config.yaml
train_examples: 39062
gain_aug_db: 10
text_encoder_bias: "all"
warmup_steps: 960
Rows from block 3 of the audio encoder, named by matrix and row number. Each number is 128 + 24 x the weight over its row's rms, rounded and kept within 0 to 255. All counts start at 0. Numbers have three digits each. After the name is the row's rms in percent of the matrix's.
# conv2: growth 3x3 conv (encoder.blocks.3.conv2.weight, 32x128x3x3, standardized in use), inputs 32-47, a 3x3 kernel for each
conv2.0 090:167146122147161139084163147109141190120148124138117123131128114134113150119101149127126130122138128101103138137131169086135111128135128149126171134118094087127131123122152142118156168129129133146138130151136128142125126159145124126126136127138144147129125141127152134099128144156122155160133131125124125132119127158106174166137126117145124131107107071140099117125166158128125118111106163136131130161116178122131120119121073122136163
conv2.1 112:136156158110101150078123118101114111098123099130113140126129136150187183125124130146140140135127143162140163140122106131125128144152120136121134107127120151149195135129142133145145142151130114139121105112127111149123107108104125074124142125145146149125133145162066082072124124114103115145106130131115087122129096106135142126126126125087124092110128140126130126129088124159131138130125125190158180167136141128082126146135153132129131
conv2.2 098:113120069137131083126159120108117140126101136104149143120063127132130139133144109139182154192173183110128104140129158172183165130149147118148093143127167146103089086113123115093137113096127122084124107143110124130141112142129098121157092179129093145128131178127141162107091074122143089099146093126151160115086150098126125144096122126113103140103117150141141148166136171156131127109087116112133156090126100118107132135101107121118126
conv2.3 100:150149091156146121132166129153185187121112135078081101148134109125107128120112111147124116124127124087094108164123092129156126104127127086113113077051103112098107140102048099096118143128122125143129129150137142134128130122115128098113100124131149085108102124081117068070114155155134125094121129143182117092128116107123128086141124128091109107112087092112127078122094060117115101150106123129120143088126155126128137117095109163159149
conv2.4 104:122116097131125102117149155114119084104118107122066085126099103094111111070126081162141180128137148114084076116141126110148134114122120160158130115114092138097130072115095133163181155147128063076113140123099108142100116155116122125128136099127127098082114121136150166149111055098092122098167165133072102106138133164108093137108117120109104127118085122094100093125110154159148128127154131097127147129135142102087108054060109137151146
conv2.5 115:088118081151138111102135114136127099080132148092080094104131130136154154142111097145110087151124127120102106131165124133146127127135137133169175121108105102092081159090061123122120114142130119130101129125115116123127158147106156145105133112063119127110134140098105110101138156111139124114120108114149177164125135092074094098157122130120102106138105149132128151185155096120133126125098103149124093123130134100114119144129140145127127
conv2.6 100:102130141118103096110132128124117116130147129135177135117134123103136127132132145152179133134123112127124094155134117130129113160152119142126137154171142182142148130130131160137138110174159086140128127089125091098117152153150096146131128104098169132090103100074144127122115127143129138127111145155126136130115110103121131166104123141183193131136142137079123128099144132101111106150125148124102133143112124129085093087102110093119121
conv2.7 102:149126164114121103115132154106096077154161179143122151146112136108125101140130088079097098171187164121153096079128128127126127106117134159161163165178115141166139127122100124126124089112127132096108134127143150140147131101144158126148133114106120119165121138168121101117132140120109077123123126141124132083131131081135171129116118156121115135153143155149146140125122120178156167100130128166129132089112082115116147132126128124123106
conv2.8 107:124134092064049093103097138139146148130145147147133162113150135134131136135136129152189141144143152160177153062066112123119119106115111173149183169174191198193186090103126089094086133127144134113119119132119112108122133125152129131132109107117111134156090094128104119143128103074132137082082117083105124146103127077131126112128142154133108144120090136135125118147089086148093084132140130154128132148125122091135114122168116096100094
conv2.9 102:115150113124143130125140126083112098120127125123134127157166140128140126102082096130132137132130124125118082196174177153125149113135129106094085098139120109103116139127162132134144154122129124115100145132123140175128105137155120123087128145178134141121098129130108155152092092113100127131146138103133151167142164142103165098111114150147120156117109145151150149138120135128077118076099120101094087170177119135101126124132144133129162
conv2.10 096:196168131135161172128115152100108116136130119185154157165154125118148111129111164163139159131133189135112151134112138136122098117116138126078078053057040101100076153126161127116132112128120129148103176128129158144168155105125120126105182160138146140132182161119133168153125089115145109106132110123135136120112103115135161138082120077127128128112126126092103128110093127127120140140133123104152147143148165172191150130133133130145137
conv2.11 101:072105124116145129125171134078100076118110162105151129171154155111132103124130124090121123133154135118124130124090078092111095127133125115128114125158167114093157136107081130128100103138091109132129103124150168131131135112098125131130131090084089132135111126127115139140117135106142145133126147156063078053155131134129125131089070110126127130108147132088099122153125151136158151125131107154152114132155129136174138074123108107117102
conv2.12 099:103137114094127108116120147128092102115137126119119135148090131128121111150107107178141095179169129129104145127107118175144145137154133175157148146188134120144090164131112127126093127123102132105118131118078095116105102125107120132129148115122130154110131118119150135130095154147131084078125150141148075080134080098141123124136108133087130135114136164107137097128127133127134102178145094167141127128136113130171170119130123064104080
conv2.13 093:158140138125100111107086121111112118118150136154154145111111167120128118139137141060069105066099085112096128170158111133132094180145128105164149105133187127141178125126123083099076112148131141124090146142126122122124127151103149117104133141091144146133174113127149118117128117141121118142125125163090103092082132098117129129116118127171129147127088094072100094131145171177170137111102148105112154062099111149143151128159144174128139
conv2.14 095:114107115149094123101088145072110111083106104085128117143120122123140130133115146152148139129129123137106140158163165122096113135121128130134118083128125146129154128118102166164143152159141138130114149133152131166158124126155130131135165151157088108102081117104145143124133166156098136128130115133118139141133150130141135131120127132095113098147103113221186191159178159182143149132146175093092149127086124147112104165145171162169140
conv2.15 098:160171130146144146159145163114124121152127141138164148147146159135137115107113128185179162169145181137166124108093139128099111166123143096159118119103152094103135160120115176166154127126115154122130114061102195149129133141164124127131124108116091102104156131131150179137128134131126116093128126144111126115136167128141170160160150123177115126115152138107127118128132154129087121129115152184145142179149126172142115103149153104119118
conv2.16 089:128150158124181163127128121118097125101125091056105077125121124118121124125093148104115127135136136122094077090127124120116104128135111122091127124120140119121142103132138132147156163148147178193147159174137154168186117147150128101134140158158126112097156128109152120161129138128151096144129127128128087129127145099106146124126095108127124126130114128109126106132149116111128129166126149127126159140085127159142139129129130169188182
conv2.17 096:084079112128114122097124129146106124123159161136131165140106098157124145125160127125123123117132098102091122108084108082083123134137156187209135168171161125147133116087131131127128078085126149129134113109100150108129105162127112128129146146148088121128137129133121153174121096149162159205126150136079126116116127109145136209150135150125164165133113168089080121132117117113119091141169114140177126172172128085085132093114122129090122
conv2.18 105:140145103089114077098119105130127115136100073140134121118117128092088176104116139118109143075093126100126152105127157127130143149135117086109139117092123133128137162150119132186128129128092047111124097088129086098127110122127113126134112138180106123102127164092096117106131136116112143095136137125147154130184200117145148094130105111131129127128130121075131191112129159113140164116132098124135092147128104119105158098139186105120125
conv2.19 106:136147127094160141155145148155109135126134127117144152112128148125108152108135135124160161120128132131140129136136126153132158141113114108041060077087070081078091129092145130083116113119134130162157129164128104128116150132100129129114164147104148136126124138150148132131106104128132143175126124116141160160172135103128145120128134123168162127141140148146115119161128128127141132058112121086133142104150121131074100100130086127129096
conv2.20 098:086128129145143151117146119090094079144145110128129125147137120133146130164141120153114128123113087107069070126092134125080125126149124128130095147186180098131133117092121137120126158122129083103133129125144148158146121147121120129138070127106094116147147188178158130152122118125102094116119124125102129127095130136125124126112127146175124149188149192152129141116163130121149109155163111153125123141117087120097109129164091136123108
conv2.21 106:131092080080120119142158140113111103126120085132082124138108114131129119132139127129137130121123128148125119106120115124121136124129092125114167144105119125125141102138140172128133123123129117163143148133131126157159137125123154127136125131126134116101111151123128131125169175134127128115133104106129151138088091074137091137149140135136166107138121095205146207093110124165139157123109152135156114124128134128112139112102156113113120
conv2.22 094:140127160140183136178162122124147082125082115121126147151160164105118135144093105157133115128128126105076140133111164132130122130149161136141126137130117093116102122148129145110098159136125135126170135122120125130125147125123148124114178126109126120124138135142134136177074103087121143096104129161169140124139089066124059074128098081116121093125121102145130139129125104085090105103107117128128129127105110170143179126100152144128164
conv2.23 102:172146144099099098109133122113131131144130160090084072169125129137117111140131120128129151153172126133128141117071121124142145124108121110126141126101111093096108089124136139158127146128105128128130115136135123117104122093139073111113115095107099099103130093149114111136129134120066099086132145135105119108131153132138126120147142123138152138098090111110123102127133133166160132109093100088108101156150113094096093087114130128125115
conv2.24 099:126106140161131126131131168058075056104146136146140119128144133164139165116128154161158167124130153118121099185151144113123109099124136125124121150125158132129137132116124165173123166123119126135124112128130109164136113103109119130130129079116155131166148124151129128128129110126103130069097139155181172199193124124149131138115123120149163129164149134178175128130127117102123128123122125146094125123092114138134126121117105126137119
conv2.25 093:122170113157136142124124107130192130118132127108084085119109132102059100153095099097147128096134116083104118127125117116126089139143134084094134102092094127071122130152125145131088147135141136132098172175131171169176145121104127151135144136143161137122125130111174134114130110094101086149119107129162168129103138080128159108150167111151127129134128129115143128105146117090125164132115175144130138084129163167133131179169126178158194
conv2.26 107:092107107100120139118110131092124092165125153126113124139138136152155165130160177140127107146137068132140085091129119173155131125161111090090129134174158075113133109127096170126114152127137125134131121147096127106120120124124135157113119115105092098119173165125140132162129149149124156131140137141088122097112127158144113102127079127171125143157175159169178133110137136157103118090123120081096113137134141141163171152148136151129130
conv2.27 102:143153174081117147070096133101103138177162135132143143137151168103121123095079124100148149098129127145154140133107100128095121180122169089084123121122108155124127156139130131126107128106118121120086123122122130124084128088119128126132088082122140129157165152138167128142169148152125151127119102112116104107098147095134114134143151125223196154157137129078083123135125085119096110138128134124131129130119089089127082076104061126122120
conv2.28 092:147163149115143156128145154125113114119177128166106139122077105125127109099123111134115129078122134088147092154136133134110143135133163147177140130122106131087152167139096183121146133125130113078126157096110106144108129133129128129127087118111164161131125131130123096111102163153090124122162119137128108123144088126109121102110138101143127081168129124127133159126126130139165166087126132131177178136127138056124117132098130082136146
conv2.29 091:124174131109123126134183162133133154116106147123128118127128129157110152110124115110115078131150130131129111127118128157119119114093120134162100170189145123124115118092128164106150131146148140141143073084106125106132131130128120129160144135109116099122087101112082123115152102096131147116156130129147122145119123111109115125076139152102113111105128113110111096080096128152131143125113105102127097174156127130144129113077106116100138
conv2.30 098:128131128154165134150158128105131134129108118128152133141124072129141117140126152166130138106118111112121098122120145104118103133147131136107091131132111131135164146125130144129119134131166112147096128124135137118115105094108126120129134161115106139154111101119127127129135143128123128157135127105068123125122131127074089120124152145148144132139149147139108159102101180109091146130135112087133149121115127118124118104140094137151096
conv2.31 103:142124080142080136132143119107144117134118083095125095117109122113114126133128157118162153133136156112127143145127118170123147128097088128105114105071153082114128068122127172151184113120128129147146128117137127127127153161129164124111134146114139153109162136117205148091151128147143112163111077112125109133170126167152144128195176142162149142144128111121138162108125115128148153144126132148128151148127129081117120113082126149125137